config.toml
model = "contrastive image-text model"
dataset = "seven-segment displays showing three digits"
train_examples = 195000
image_size = 40
crop_scale_min = 0.8
horizontal_flip = false
translate = 0.06
rotation_deg = 5
tokenizer = "word"
vocab_size = 1115
loss = "sigmoid"
embed_dim = 256
encoder_arch = "regnet"
encoder_norm = "batchnorm"
encoder_activation = "silu"
encoder_channel_attention = "se"
encoder_depths = [2, 2, 2, 2]
encoder_kernel_size = 3
encoder_stem = "single"
encoder_widths = [96, 144, 208, 320]
text_encoder_causal = true
text_encoder_width = 128
text_encoder_layers = 10
text_encoder_norm = "layernorm"
text_encoder_norm_position = "pre"
text_encoder_activation = "quick_gelu"
text_encoder_mlp_ratio = 3
text_encoder_head_dim = 16
text_encoder_fused_qkv = false
text_encoder_bias = "none"
text_encoder_qk_norm = true
text_encoder_parallel_block = false
text_encoder_inner_norm = false
text_encoder_kv_group_size = 2
text_encoder_positions = "rope"
init = "xavier_uniform"
residual_init = "zero_last"
optimizer = "adam_atan2"
lr = 0.0016
beta1 = 0.9
beta2 = 0.98
grad_clip = 3.0
steps = 9800
batch_size = 256
epochs = 12.9
lr_schedule = "cosine"
final_lr_fraction = 0
warmup_steps = 980
weight_decay = 0.3
Rows from block 3 of the text encoder of a small contrastive image-text model, named by matrix and row number. Rows with one number belong to one neuron. Each number is 500 + 50 x the weight over its row's rms, rounded and kept within 0 to 999. All counts start at 0. Numbers have three digits each.
After each neuron's rows are labels from the 100 texts, of 14848, where the neuron reaches its highest value: "tokens" is the input token at the peak. Only what is clearly more common there than usual is listed. The data: seven-segment displays showing three digits. In brackets: how many of the 100, against the usual share in percent.
# fc1: MLP up (text_encoder.blocks.3.mlp.fc1.weight, 384x128), inputs 0-127
# fc2: MLP down (text_encoder.blocks.3.mlp.fc2.weight, 128x384, transposed), outputs 0-127

fc1.288:526481496552461597503634534511523472441557472546524432489532426458378474557473544555458511398513526505436395480526497471465545476493462444464535592483505503380504509517513533462599540583460495503556576556458491568458452566497475516577505504469544460475629483505508483510495480492418453613485467475493435422444534454456444516507466549426499506468489382552519515524436533407504567475490
fc2.288:485461404466467489416459555444483434450529465672564585514491559523616535351490437439527571578506444554479496476505499516472463555526457507479570560571498454566488521561465494498441492493512540471449489493538496532451593508440555466428398550459556407443467429546474562466460558529564506447477515543480562512540504524481512561465471518500566555416514556466519512542499528483486503469595
tokens: "144" (12 vs 0); "734" (12 vs 0); "744" (11 vs 0); "794" (9 vs 0)

fc1.11:455497536479407621483449465507485515487573504524519472491574516467371532505517518454446513518445578501465583447515468455435514433547535495489550550536557479389528494552511514463488489446557560436530518535509418421514459516463456499584528494537447468504573543532466517550543416492519442456533440467475452485319580463522478603460482405515435550499487458524560503542471492401449517484394
fc2.11:530460508500573580574591471533441557473486557520519590506584522540558484563445451572502521543499423530518427516432496496431509598475437426404493537540548410563551465472478542477498428531424555456450567494475503551478520528479493507434381401485583541480513506512457546500460541464549555508522493468555511519625464518504596515552497391512489468584582510415552531456471446481507511433477
tokens: "41" (20 vs 0.1); "12" (13 vs 0.1); "31" (11 vs 0.1); "21" (10 vs 0.1)

fc1.51:570500515488477484520400506472485465550494483468477428512531567542517523442542502541468629415483443573521558525463506525446562448547507512475528481495457455335434488506502602503491486466491549410375479499526532511587482469497472480399536489489529559464578506445502524487495461506517481323484476514590568461451552493443502561413499420528547593464555507499532407498558517488449548503491
fc2.51:524561570412531375488574446531515496426460550620495530559536472400597407515523495480526469514476492460518573524489550574536403422489461459536466501472502499473537531514457501476546510473513403523479429480572462456444474521479567549558423447416503521475536430469520518476564548585454585589462529530446506437505527546591464536548427488530503549509511569513628562527449492521442446482491
tokens: "1" (45 vs 1.3); "012" (8 vs 0); "812" (7 vs 0); "2" (7 vs 1.3)

fc1.149:484533558455523522483510420405404459512463546584459465521544505446421537528418481549530540588464594414542477504551503462531520443589520462533573549489401510358483475540496442495494485532548438574480434496438418483472471529440495459436512521527553489498531488449466515472571448510512431541610527549608523555461512564491493524455461496552523601492608439470568494517520540595479539511458
fc2.149:434515473491501471491565509474475504436441457649424612594464477515555536427527513499511394575419461522514519492528462486481479500515453392445515467554501435547508553535479515504493540540455512453462432452602418519532539525443504559633382436467536470645565464533483557490469476511477537546590511544418531544511447514477429519570437480479553485489569530450527532462483477513506533525490
tokens: "322" (13 vs 0); "325" (12 vs 0); "36" (12 vs 0.1); "798" (11 vs 0)

fc1.75:455444437477546549485536521501471481509458568547498610411510534529482520484496507490439445496509498573497487484532485524493440465542533489513669501437508516470513483539410508503490536465450584439473411530503507560577446425558526509506390425503456527545434516522564489561486315539492540511482483436548471454448491551502502511535514447511524490548368404542538553423519506566504505613569
fc2.75:509590524498454529440449557584580489524510536464416436635498505440492446610525527442459478505476457502472454471454522485533549562446507576480474505497517399472415503559484486516489461492591432541497507495491484527438560523421530566425558491438562514494480468561517512473559624486492498446558546408477495540505512477434464507511509514486536500437628620411498473550378480511487574449453
tokens: "." (73 vs 12.5)

fc1.80:448431440470518460462532551487452532535528522500507605499448459513512481560498489461532478471546508613541507487482470535529480470525488437520584502524511477392505458571357481521519550507455522562467493488511516495485479501564566528498380365506514581610464516483554424462521392528481496573489562481553509430370498533502577480519488466569489462525355456529557474478529519591581436504491
fc2.80:565525524476447541516554490535582438513443514530438425611522567497504490543511545404440468486500507445511462476436474490466525509449484571523468454465494472498467553530523539486471452545587481461512463517492498530479534495442485512517556616533555392396532494570502513497561608481488464513540411427526475619601487459410418530529508500441597525484635494493426477548399569469421533503491
tokens: "82" (48 vs 0.1)

fc1.293:440433436469520448465529536482448517535518522505516599499457474525529486519507501481551457478538509617540509487489474531533460462535501424505597530511525489398517468553363493550516550495439548572486490469520514487489473499567550514522382382492498594625479512498539430467525392529495497583488569501507503443371485526517579456494477478577486449535366463519542495468536516609580431495491
fc2.293:554527506470443535507529513553584429499450508532428439609533572490493482572488546404435480496504511459512468489440469463491529504450490584534445453445493454485475549532508545472458469536597462461498449489509496523482553511453501529502554574503571396406514498576499512472582616492466481496554447402537478612584503478395428510539508474469591528463638521492447478567393569471444540487499
tokens: "82" (51 vs 0.1)

fc1.353:470500538533549561381566492447481503525555466443485480439570599468508482464558469544529468440439580485606456415479482451554525466516458521531477497435536569468548584558468532479396544443531572584524511520467436479552461512432457601465532422545530525497446489495581595498522531503577511520506461487547488458554555499410458484426433343501540537475532420514495469487478463511488584435519
fc2.353:506512476444465403467385479512500536491482537670522439493473517452489580451524467414476543532546483471425579533520516562547439472472523520530528554542451449523525511532510508493581445534443466553444482558545523464576560422466640465517504499467534423475503434564442441455530496576458504483488505487487516502343563537507470585485440562508585547410469506553523598493449520472473459482508
tokens: "8" (18 vs 1.3); "88" (17 vs 0.1); "12" (13 vs 0.1); "66" (7 vs 0.1)

fc1.66:447497508538451452473583510511520519431465428553559510468497521478497522489531507512546553470511411473561415459430378443510592460524484571568535572554618462395463539524495551510519471512503483501503523591482527537525565521454493499546542450517482515466495571465470540457535423467536491304532452536517511382434591486453444520499421448481466547500497464534478455510551496378560517528437
fc2.66:492461483446507535515461565478487450545504545526486569472484546484476440482509479518536455496406562604576484626545533459489457505481400517469498483548288440571488528528486548497454486548481431546443506574539494508558562509475426501542360531503503446544441454529495472480507583538472485596493492529481436565641517485488554577533451463582548499438476518537535504464559527498517442486521
tokens: "12" (13 vs 0.1); "159" (11 vs 0); "156" (10 vs 0); "15" (10 vs 0.1)

fc1.211:523476510460513517393476512481499428513441536482508399456562503425387466475469469572499495445531473495540409444610512493502555477509472600440548515423722422446513477513495536442465536561594498511476499483531451448442466564483483579507482560505493538443543515469528504500430487497455461355541449435543466540496545500507427512475529460464511473506448470549569501529531476470585529472460
fc2.211:506557525538470456446436465495482538527515550554442497606489527460453416459450541416545635508491493552436505492609440513461455462532482459549458543549352472501523456528460451492488487452415515500443493490532516499608496472501464444554457517467528385403429455515391549539569520569450493583497499535443514423486558536466461552504529467562517499397525510612536498546437502491477474502559
tokens: "12" (49 vs 0.1); "142" (8 vs 0); "122" (8 vs 0); "362" (7 vs 0)

fc1.70:459456411434618545496484512485465475475490509548459587448477589508460523460511511503427428529571529578535463477515505514540456490450545467498544483480531548452485436525409516498501525499405618490569400555415482570520469470569509495490410496548522500534535492556462508565444400594581507479446464471556451469456495548472495531523492431483500447535378457619510499485487546571434479630485
fc2.70:525586510469388470475503477652585460479506546558459479599452519418473486574485469499449514505426414507427490473485478421499504543473501587554529533507539394531488486491528570570473506530625431504500571465510445510512528488414577565505529453506534554502425468483513592466534535454523482475587544454433489498503533451500452485531541527529507535441619579422486465524395494530481545419507
tokens: "." (43 vs 12.5); "896" (12 vs 0); "898" (7 vs 0)

fc1.81:446482552539580468406505429461486511469557557482481487491530546457596489449490490526475452535514465540549477467528480513448466470441537571611505512454573407577540532523483525489453437505451470528517563546470443532461492579401469610570482403535436528536501558499576511539513512508488538403562420513585442406554559443451483538519487453428547532492571420526517424445527483561500371446495
fc2.81:526490475461460429474327564469533548517452529593473537516432486528470554452504528518543488523539515497458627553524496521535563498528456505472466434497411442463498484534482546521419482552443512488438518559521526595565590495456537507475395542515534317538455474536395553492498482500473449592501442507458481506540556530488511561481483493453541511454546481557535576507427484412476588497565
tokens: "12" (13 vs 0.1); "98" (10 vs 0.1); "10" (10 vs 0.2); "66" (9 vs 0.1)

fc1.335:476470502537464547501598539429453511498540548560594405565528413511477501532446472522490414459532433450541479493491521554568441541565448486428484489493526465376473473580593525476518450521477567499519526540518441500445514473534513491594481566535536549438626521516518511504522479464495493507575569537541514459424586534466436521484531617458465552557446356500553527521478484378436453522498
fc2.335:451528406456510414510574476476502467483503509560473487463508529488712593507553480510567478514413537537528513582466531520558467555512539482507505495565583536479527539554464441459471514485528435534444432434523478477483469450494528458378464448485515489457450455617598515445481509528520505550494528449509547499459457490519482543553437429525533473414552642543516497469495507396585482434480
tokens: "1" (45 vs 1.3); "8" (37 vs 1.3); "10" (7 vs 0.2)

fc1.251:589540487458467544463509514434436522497526503589474490534524594436491538532502565495436456469478513458529476465582553548472496531512450456551503512496582383703563498461525507431467488564447584438551566497547533524558502499556445527448478472450422496533465546549484562527465506478468426504454371492468544512490488562406496493471459430536490648537509534492588424523513508534508463484506
fc2.251:515482427519516508552482510491460541465502513584500489442556412461489507507512547556491495518497566468496439442561466514457554481494499478433512475583563478324440514489440590566518476475375553475520546519462418428487502479441521533356433479495575444536524513537526536545564522553491452611580488538424499501512460525484491541468602564530590455508526448548482630516460502531451568470470
tokens: "16" (18 vs 0.1); "368" (10 vs 0); "12" (10 vs 0.1); "342" (10 vs 0)

fc1.40:448422431469515450456523564484450522541529524496515605507450468525513493557481488466535484471551503618543511492490470531520479455540491433516583504529530489390505469553356493528527547490460538566486503485512505504480483509547557515496396366509511588632465523499557432475515380514491491555491560482534500436376503520520566480513496467574474456518348472537540482492537521607577441497474
fc2.40:565517520462449544505559491534577435517453507520437422615522562502504484545508543404442466484496503446504465482430461484474516511446487578527469461468481477502465547528525545488480466553593475467510447510498496539482543495441483519515558619535557390405519492581502513494562606479490464505547416424525474620589489458411430530539508490450593526479640493482426469549403573478433546499488
tokens: "82" (48 vs 0.1)

fc1.126:450429458523470452521642482494462554470535480513451446494471487576510451493517554515552547509541498486499493455557416498470504462502441469526470442521499494486415506476489597533473491453450550451467587583498377501591510414587557488599512486567510493562444524534476507555565550528460487418482549458483486436419517472485509545478460686456437564485519478504507407527498502411383522474476
fc2.126:515524472504546505512426413558520444524432478419502518498565487507641488561475492587486528507485532560467405529514482464477543553457476539448512502467586511546586488506496521471540505507542447506459453512494533485507520574451352415450457507542397523515508479492525496407517490497516493541452468535627462492569516516491493476590484297499577370472512509493567448434463519510525547502504
tokens: "<end>" (78 vs 25); "98" (10 vs 0.1)

fc1.346:446454492553476409490505488460535483522484481476466487518521516445554451504502475554441387494514505490496494564517535457499528584594535518553482496554639479476574491488468566559463486498542470444592467488531404511500481427441491520547562463495420453477576569511505423590500459547505563459498514498520436443422508511522536506540389598403406469555513517529461378416427536574441592489541
fc2.346:589438597477528435461467500511471498500509623496528570485483504512369430548468485555543591509472463422506489477523502576489454514480523511434496513508508429415497515482487529474514481513389523546451506568488543523484563441506501449459418475551512430579472438513482464476562545532494451500464480514519507479474582511538554655526484437562576610341524445546506548565448502418447462487502
tokens: "12" (44 vs 0.1); "156" (10 vs 0); "142" (8 vs 0)

fc1.274:475481485518448477500596529487473562494539499504543421493482476495473495438456524512432556515424575486498478488500484452508404543560614516595556509492579496403543440555478470412597455522429550589534574583528440599450474519484519440526535448491558470496501416461538546436528507470503456517491391590436483520492516515532543582571456367411612455429497495460468503515492505449499472517475
fc2.274:522447448502487509415532450459509504495492487552465532481558498619704500544479454558589603510471467532539479557480483466461559456440448504421505487574476499531500464488448558507456522485541450524429457509481548515478555591498442487397404554501472427473407503512499510467509566605519512428549500515601538509577488458433456454518511516492541386444527460498523490487592499518462586497545
tokens: "37" (18 vs 0.1); "57" (16 vs 0.1)

fc1.375:630454450484539590471421457411499525500549495498484428482529527554639492462494508586469551471384497509596456484554575486510498448543535498456472533509560514311462506521503528514547484557552530614459531566504480463464501481503533526470492434506462552455475517498622506457557531532530435397468517567592462515523461558519473490497467413450511564511513460530482426430493466510468516514472
fc2.375:479541414468550512449564470452477496471477573600433502526563461574539527433513503531505506539421541513589474589502578492548503464535474458469568482533559471529547561531511428543544479489470387583444470534476412506526550561437504523394386596540472441395367456472519493501522579478521502451523485525483551538505578502500499534569450518525525506412500447410582509600495480466499468502477
tokens: "1" (77 vs 1.3)

fc1.233:520507453510540464576564518458556474433488461516490487501516582524575568607528555506477470420500493456399419462441489510505486446507513446557573477423580454378550428554518519556558535509524439497518524517481522480501392436435473423562497533503465488526475535499389417525548447484481466434518433511542513632473609518485410488443462591479520561445529463490550435512481474414568495534507
fc2.233:480486504501476564427569483415514502501458531571492627524482539452512484487468487504511689519438555441504448475505454496432529458518423529459501481512497538534512496445439603436426559553546472491415474452569500484375532491501459510461425577508521437584474452534485498482594503618517521454440519576482483509577473488529521511617416479532506471548535560464498448463545479563437515573498
tokens: "50" (50 vs 0.1); "57" (35 vs 0.1); "37" (7 vs 0.1)

fc1.298:471486507573502479459518443460587476458554515620484511494459490545580448580559518521454530562462509463432408434434575461561490527546505465495445545547510441402540494413462498425603468477526547537438518483508452480460580451525525520408498516490467446552587549542410410503473493524378494535468441603585465444539535471507533475550490515549425443497438470508466555435471400550487539489491
fc2.298:531470474524516507559545485588532463545518522446530558502514593503526513569500540561580538499565443481465449594569468542424466438429426517480523443573418540505531453494561477495525552478434497404537432471495496487438469448493437519362591398459518451470443519563496567513479574516602467424509536443435549513508453486496540491463555535478514514591457512481509530575466456340519524474446
tokens: "09" (53 vs 0.1)

fc1.43:495518490514488519411490458542425411511393662523508518516540524456457527538517511380513419513442464524429467428508568452478505522493510531460585519433512484544486492527507537525525504420467512487484501641507525557546385525514458503403499456521477529476447482546522532579507468501470466433546535510519541457486502515574456518495533574453593466601493558481392506433465506560425635526536
fc2.43:490551460465573438547545496537545470470515429656456579518435558433474489493511459619443612527571517576591469401476485520504419445431500465544503540512501517453484489484488547512449484496444544396461467487497451523610508525543487420541409484581523478493546500427492458532489431576516478475501520433471456592508518451464525551553511492535506563482505467588507456455443538555434415571530
tokens: "24" (43 vs 0.1); "244" (8 vs 0)

fc1.155:546410575494536509539526453505480546520615473501510535529523479463522475420462474488451405489475481480593507448548452446516602481492539559510560523515577467375452534545464408455544534450391489556457574541435493517536510540472412548448480522481531577472472446524524478536532533473465510571536452469513480481435570478428525545506536428420521475509524344514584423439485493413492582436464
fc2.155:500461522464510511483505550441540463468457396514476501436487478583599568469538498489531507444436459595468474546527528540543468563481457415352467489530487407535479499517527462476500515512639542550483477465495441424515543505536558494488470536494501398518442513553498545445483523498553531436555536459415595521539553480501434575545498512451601463504449565491543628414535510400415496481436
tokens: "8" (69 vs 1.3); "44" (8 vs 0.1); "84" (7 vs 0.1)

fc1.258:550426491467465494465449534470522552513561496492548457508561450450581459504545545569577487526399455550474419475438512433432544498553513529499463542565622435468514483442523438465522573428486504496503473505483536562423576524539421556412589511485498531546452525480571600501500492485497454493437550408531568476460497537534518522458479413507467570643553367538480418548503446554486523524523
fc2.258:523552476470563545571456540477425533469468505470439494457555455476492528509490559448456452436529501503504518538500503445508508518537464432452492525543501524563499487499547548534529492512491400501572552504410381507590506538527632490542396444538441520558499491569453389421496522508513461436551447472473533451479504467551487535534551453446562573312489465492574586583583532488455544493417
tokens: "8" (62 vs 1.3); "836" (8 vs 0)

fc1.320:478478480453462512531525361531436432536456552612477543480482583544550533454570519476507411514512500559508510436519581491538516541445518511465515500520537502450408422516500534483525513438512517463547561507405494475503467483467465440423449487594489478501542416468421580607459475555572504599436454481522574485508452518517447513567497488445523485533373514581474402513458522549478510647510
fc2.320:531445422436498448533472552489447496418565507391506518419537440522534541475441515550557486460509496507510476588503406522580540477620554475526477437535476444527567436378605491461489554549496453532528438536505447558539452466494498485519510444484475510478501561604516570447530547446490406435563528518523445359495608488512562507511454463516455519533520524471576468544548490510486566418425
tokens: "." (67 vs 12.5); "997" (8 vs 0)

fc1.263:532478493480564556411540540525424499499509501563540436491454513429457517485494526597546456488497577553543407482547498540518465484653509548542444496436650430429462494613516489461471468456494548540465572499486452522561487574532471580559477527476529541462523493526601567491552468472496487550539387530450533509497589543547465578503453544486553539426546467544401463483545554442456523499438
fc2.263:469526502519520488404396436489484489560473584647496451571539573515549500400460441426480699564472499529445494498551529467481472429511530457536504525567437485655489496500452501524507500535557492576447457530525517523449588499440513443545396502518498462447474474507482514451543467583494515511527524550562495472465516472425524499548446455502497455423551509583565508486454491565457500489524
tokens: "12" (65 vs 0.1); "367" (8 vs 0)

fc1.328:437409417475517456467519568455443539540533548480534594502463454530500491538483505475524499470559512602548505480470480533521474479517480435482580489522484507480493439569351480514519521486434520560470486491518518482493469499557527491480358390505492593614484519498580422490522358509482509551469560467544510431391508532514553475533469469565471460567345463542544485486537518574584465510483
fc2.328:560511527488456538512550491518566428523443491530439429606509564510536467554496554404461466482515511444509480478428468506442557500443477542537470454492534493512492549519541539472462488564569477456507464519497486528458539489436510510514582611539569381403521502585531502476573617458483460491535437439504466618595508458427429499542512517426575526450635500489418474525404583445461523473491
tokens: "8" (14 vs 1.3); "2" (14 vs 1.3); "588" (10 vs 0); "53" (7 vs 0.1)

fc1.44:519590441448488439519353480493518490531443518491480553536515517533434539476496478528447389592421503519495434544467532536580552463564461552458451487422488557386469508549547511397468589472491516496526498504560419545592510587525482619491524530432577486483471455450432568520445476462472494571481548514498581562492588543511500547433442425564460508457478493503550485594471534530530475488444
fc2.44:465499540500503528522577488580456490587544580465470487454569487596646444539468476617482572467477535465630386592510487494466473558485470397439511526588497500543508422493483474544503504526456501479489450505482474522448442503468423524418391497512555487557427455543562573446488516516514500445525557505489567420532439455428492472535549469494467429522566494528510485492478517572451595439518
tokens: "<end>" (81 vs 25); "254" (10 vs 0)

fc1.96:480528514468548488543574550556513509473516548552507442462546613521385459435565494540442377447507557498537482430517469508547551520478562489550555489464587405453494499587524540551482559484539506506511503587538419440468416474424575546647516482480459479489560529490484435544533472435419474469419481602546502556471484491528409580472454511521476523416540487617514479480528454495483458479472
fc2.96:490485497456449532417488518487508497507456486554502608475491485560673492528448485483549574496518530535468492525510437566454509514444446465493530526592457494554487436468406491542477518478463469465412444483497496534446586473522487399469441535495461458509472430523455601404578548473516551626510548547507524512625413462514457519498449460585631465588536533511512502417506529489462550544507
tokens: "144" (12 vs 0); "132" (9 vs 0); "142" (8 vs 0); "154" (8 vs 0)

fc1.357:477445479473482495503432547477490507566504535521510531485512488492506537587439525514522445484511466626467509434478584484545500587442484488415521523464566510589448373511406502496504556444464488454420529515472488445444576529454560503382457389508507495564539375504570490509499466486497545451511569386493534495535535508485482453653516575616457551522445515529498502509449503467535590551492
fc2.357:485511522528525466446512467428462467498442467431530511474506525521486514502530472493585596462441535431568529495553461610401582409592509437533515440546424575509553539488599507494555521531497537490582431568488513563583396481574451485589485602456503472393516564553471455457476490487497441496435454583551434534537557513556543537423483452404546509526520444517456510456555477475469455475531
tokens: "97" (18 vs 0.1); "02" (12 vs 0.1); "93" (12 vs 0.1); "03" (11 vs 0.1)

fc1.158:459473521428473512514556498640446382538449576517494509526487520511480512621515367423461500448534385533482519461431457478537521463534537423498552594513525535498495510521455526547523506481496501536524501482472498473527435461554497489517489364455534526593424514475564547528460464551484374499545482448487454554600525517540470486566646507509579505539485432525539476493502510538467506556597
fc2.158:534547465575538506480418533401555543475516479484475491465469459475503457414505559515487467571520622495488464489561597453445472592419492553500406386486513470500533430557500516406533513535474505513471501540448528574408574539501466511460528609607457501451538470546423485507531527460534575467494547543518548472389438482520454524438367501483449480482498598502455526570495531455516533434447
tokens: "<end>" (65 vs 25); "." (35 vs 12.5)

fc1.52:495549489462433490477632487500468507467504490615573423385525488481492546483517488500437449540462539503466476476528542518544557494564507430615459509583620381486423522530430534450519509484568505437417492555439550473523472459435533459536499451522551484472523492513512569491516535462404442501512543562500466414478517525430520512418412479475516572541499408558520527539605549468428417487456
fc2.52:492464449486459433520457524529532488561531537641492551523494497533486548440422455510528495574517454501498463510525447488456438513464454436452553532540547481532543488434389533529491537456509464491470425466568506447353509517449519462462372495477521392464472544627418522433599490569553530603498515559444456542592462510464475468522486441453524421520507506508567594436430523518528534488535
tokens: "37" (14 vs 0.1); "144" (12 vs 0); "142" (8 vs 0); "154" (8 vs 0)

fc1.175:444419445469534566510525479504455458498435550549490586426526536536481518477484505518471416466522495566518497479529477499486422451530556510488637499421509539506501489534425502491477552466421602456460405539504522575587454446568479459487372465517471515533480498511564497601512346559506534523475492441519472464474493556522500503543503444520546486561378398542524543451533525542497503636571
fc2.175:508601519504467504430468541595609496546506494481411428671480489424510456613528505449441481487500461507504448456433525480544529546447505549497486509528525446477420519538472477524465456503552457524501505505487480557448594539442527569465545502438560520503491479570515522486535595492511491447557542388464472555519516470439497516482529530507550516426640597428478467522367460515448526426464
tokens: "." (38 vs 12.5); "25" (35 vs 0.1)

fc1.3:428423402482502467483519556472449524541518545492514578529463475543524478558491502475547473472562518628560501464491463541510478459532496434522596511506524490423519474578351479515511532494433554555459482476517536492468486496548546508496371389507492578602469503492550432464531371509479514569486562473518509457397496518497572464523483465571486471542358457521531484480527512604580416506489
fc2.3:553533550504436535514518482537581428514439495530444429626524566487500473567491532407455493485496511441516479490429495472474567509451466559526460446471521491501464557506532541467452461548570501462509475517493499529482542502434489515519554601508550383386528505587516516487562618464489449488541445428518463623568499468443438504540510489436591557455656506494427482528395537455421513477495
tokens: "<end>" (89 vs 25)

fc1.117:457420439475518454466532555468446521531530537487514605499460464509506495556488492493541468474560505618537495476487481550526482462539480418511594514521526496412495465552341484527525536496446530555477491478506507504463475501560545502496377364506505583613474520487558419465515381516484505562488568476541525437389513537507560483508490462574471476547358468530543489489527516603579434499480
fc2.117:567520520460446535500550491537577429521450502524436425619520568496508478554505548406446477477502503455509470480431463485469528512445480569529464462465486484511471547528535550481469474551591473461516446512506488537477552495442493522514567612540563389407517494588499509485569609476484461494543432423511471624576499462419442519546512491443583529462639498484425466549397577469435536494489
tokens: "82" (51 vs 0.1); "80" (9 vs 0.1); "8" (9 vs 1.3); "2" (8 vs 1.3)

fc1.166:485488563567489541482564450576619451471528422456536531418531497462371503520527530537466429395491505476541469448532454449478497496565516450411513550545700492499545481543444470477466490435553491517435484471468557522490509504453388572544514449574479472530518469491550520489509522528424469468520441487572368472409526515548539529454475524423527560452475435487504465464467531470446534515436
fc2.166:452525450462479499462454518521472508518462520640440479505532550476606487465498456460519504571523453550437587473526539485537509546505488427453524498519346441592503472522417532496523444520496481497455472499608491491520608460492556514656378430501531464512586512539412533468487523554477501540505517562533512449443526516473435541509459443475558572432612552588523551456486520510522448513545
tokens: "144" (12 vs 0); "105" (11 vs 0); "102" (8 vs 0); "172" (8 vs 0)

fc1.25:479591482485619518489397548549527482465517568559445475538422564457394482539552479520387478530546505508453443429434520457507527517383564481469488553492513550531457474548474569516511443535467567536517431494415479511516476469511580441427477509516527586533499496542465513500361514506580502416482527514436393581506521509503430560507571515440497515483525582516514507543421580450460590543490
fc2.25:404461498572440496458548468481485415515451447486507505579518451526551524457477432501567489514545480438519612466523518378513373495496486435529456526527476603463561494538490586472478547522386540540411528555524562556485588570507432471527513529498481480461486492565432504559565481523464535419493530470483588534477397485578511418569486453531537525504468441526420510488542442490460412407545
tokens: "79" (39 vs 0.1); "740" (9 vs 0); "769" (9 vs 0); "717" (9 vs 0)

fc1.265:464438583514512509573614498449517509554525428583467444446541421473577527588453517507528393478492558556536430430447555529536485516532438479420483565505579486471490515505517537512524441501555544504557507553558426552515512543549441573548442453487390525530519504491590542428514453495531519474418509503455497407426512482409492559538413522442431520443546452567522464547542505438438588483430
fc2.265:499541562462553560450374434515526483504523513543527505465523556457342475465487482515471614578512471555434480553570501494502545497549481558476503466517460468577467460557537492482534502452527573535519500470447432422482536485532566469438521540551553444470512490593494455580522538508475485551461495531522538453503509555574424492532560450462581550361485478572592572439425489390487444464415
tokens: "8" (49 vs 1.3); "85" (16 vs 0.1); "836" (8 vs 0); "89" (7 vs 0.1)

fc1.239:505447492473476455527500501504519502564513544545487555527477522481544567564450533529503448486521453636506518424508574513543472583441483527449529505477562451560451401523407538520502584423499478405450540499465479444436547563454560502407445386566511472533551357500549489518522459493515540515516547387540551493557546483474474467620487579587480527527408529528503446511402518505552546557482
fc2.239:488459495521533501470442499406447472477454445409549478490552481546460517504534497532608626470482517442582524545536474618427591470589519383522487469531435564518527510437605474481553526524414561525573445587484500548547450467510475485566502568465508483438531551609478464430479501470508450437441448591493430505504555511530573518445503450437519497541521443505462506460564453413482469445504
tokens: "97" (55 vs 0.1); "93" (10 vs 0.1); "939" (7 vs 0)

fc1.89:550584492509510517450677521524516499492518416572507451438468573594460521457517526542526488514403454529528517524473494532539518474499468527622551469487450451412525505569488494464569534491519547497437482537509497445567410563439443574523542501449523562460528466515522577515411530561419430562514489527494563540513512450496412502458531489521475515531506421520401499676525537537568447496508
fc2.89:541457545442450529469543576440519517460485500559489617488492453541595474444495461449506598423508548552459446511537469495430496487511447516379421510511557466575491521547472567532433523515583375600445464471447516519506499490485527490455363555532506383521460534539555478495622543503537554506508523512430487500491559436531577513592442448535531435467474499490553467460600489483472521552491
tokens: "50" (47 vs 0.1); "3" (15 vs 1.2); "53" (11 vs 0.1); "744" (8 vs 0)

fc1.242:474468564529571487497547440494552529519556538526484431464584556463469474554470497534426404488461507529481444461510524488523447468561583484473548539483626514494524514514486479492515430424518597478547536534457532459563446575474438568580565469580509450473513515498501533512525498504451453351433433500563452485402648550448433602463492384492479526519520406484531443521513506498501494421468
fc2.242:505542508469480430465343548441514520472446583613450577514468521473637498415565535432539593516451500519477553535541529471486487470529450455530400486530483474451516491569502463507425505492501458525457441444552436485580539463426589509551353526450508395518486424554487495478486510542521537606547477497432502477536502528526430487559490568508540465415525523554537570453503486457518495509530
tokens: "12" (51 vs 0.1); "192" (13 vs 0); "368" (10 vs 0); "362" (7 vs 0)

fc1.305:506557468519551535407570545513522484612399482522473514472512477467532548521585475465453463470523466526567465521500494505451452505520511484540619577457539433423439536576493476507522480399481596448554456526480405571563537468580589559530487464491497532575470501524459402527455403609506428514486551376567420504447479511533496529499517480483559494489421410526506480431509465520437461541553
fc2.305:450562577495497464530399551518508532492526520518508457509506502455426509558497488491535540521450429507419564478513487584521550498467551474472482615511459479609497508515466486590545480460535446527491512412544501387507498528459557529467532449320541558525474455489546522426460548480447544467498559554389457527548565539440499400499571512554452527445555579406514597449442435460536536489525
tokens: "<end>" (64 vs 25); "85" (13 vs 0.1); "004" (9 vs 0)

fc1.318:470596521494523517507617460458551554495457554468548528526606414517499479449525457525448417446450535550519516437446440415499357484559554537530482541505559534514509416457520481491553435441507472533454478456491432485420525527536453566438425501474532478448553478514404547486522487504421482576525479583493414416497513448493554509536432432442537524514562469596494465500463463590520544497376
fc2.318:498497497463503498488429551456475455539438536676489512466460589460568533387474456502565489540467509559473575555560521520514424521495460497419443484516493458454491540521546500535500481548458557491455468489499427516546538467462592515528329401461594426512552505588476454494427511479519524538573488504492546481502518512437414539582478533455533475398602511493563568452512483528535501443443
tokens: "368" (10 vs 0); "360" (7 vs 0); "12" (7 vs 0.1)

fc1.208:536474487515479534535567551473502522453496545681444513488533572488320495531549467490475474571442523534508457495494490523484414476517515495622454516538510434410463473569462504534476425570568509537493505589541448453558432551438487502492526596494528444533545491491390496499522454478451517402519475607484491434496540467518460523522525479493520488468514424567551524391599461463512432490501
fc2.208:537476497545446555402546442470543506518491455461476604509482508523642518429496470503561570549530523509460546463516437484460439384471389475454506498552539488562462500487480534521532549509475503441505461413528531537563602504437542460517437489481573466586424528608482609546546566458478597582508539484505513492487509540495398466543437463557535451574490477550527446437432511610522493491494
tokens: "144" (12 vs 0); "174" (11 vs 0); "368" (10 vs 0); "142" (8 vs 0)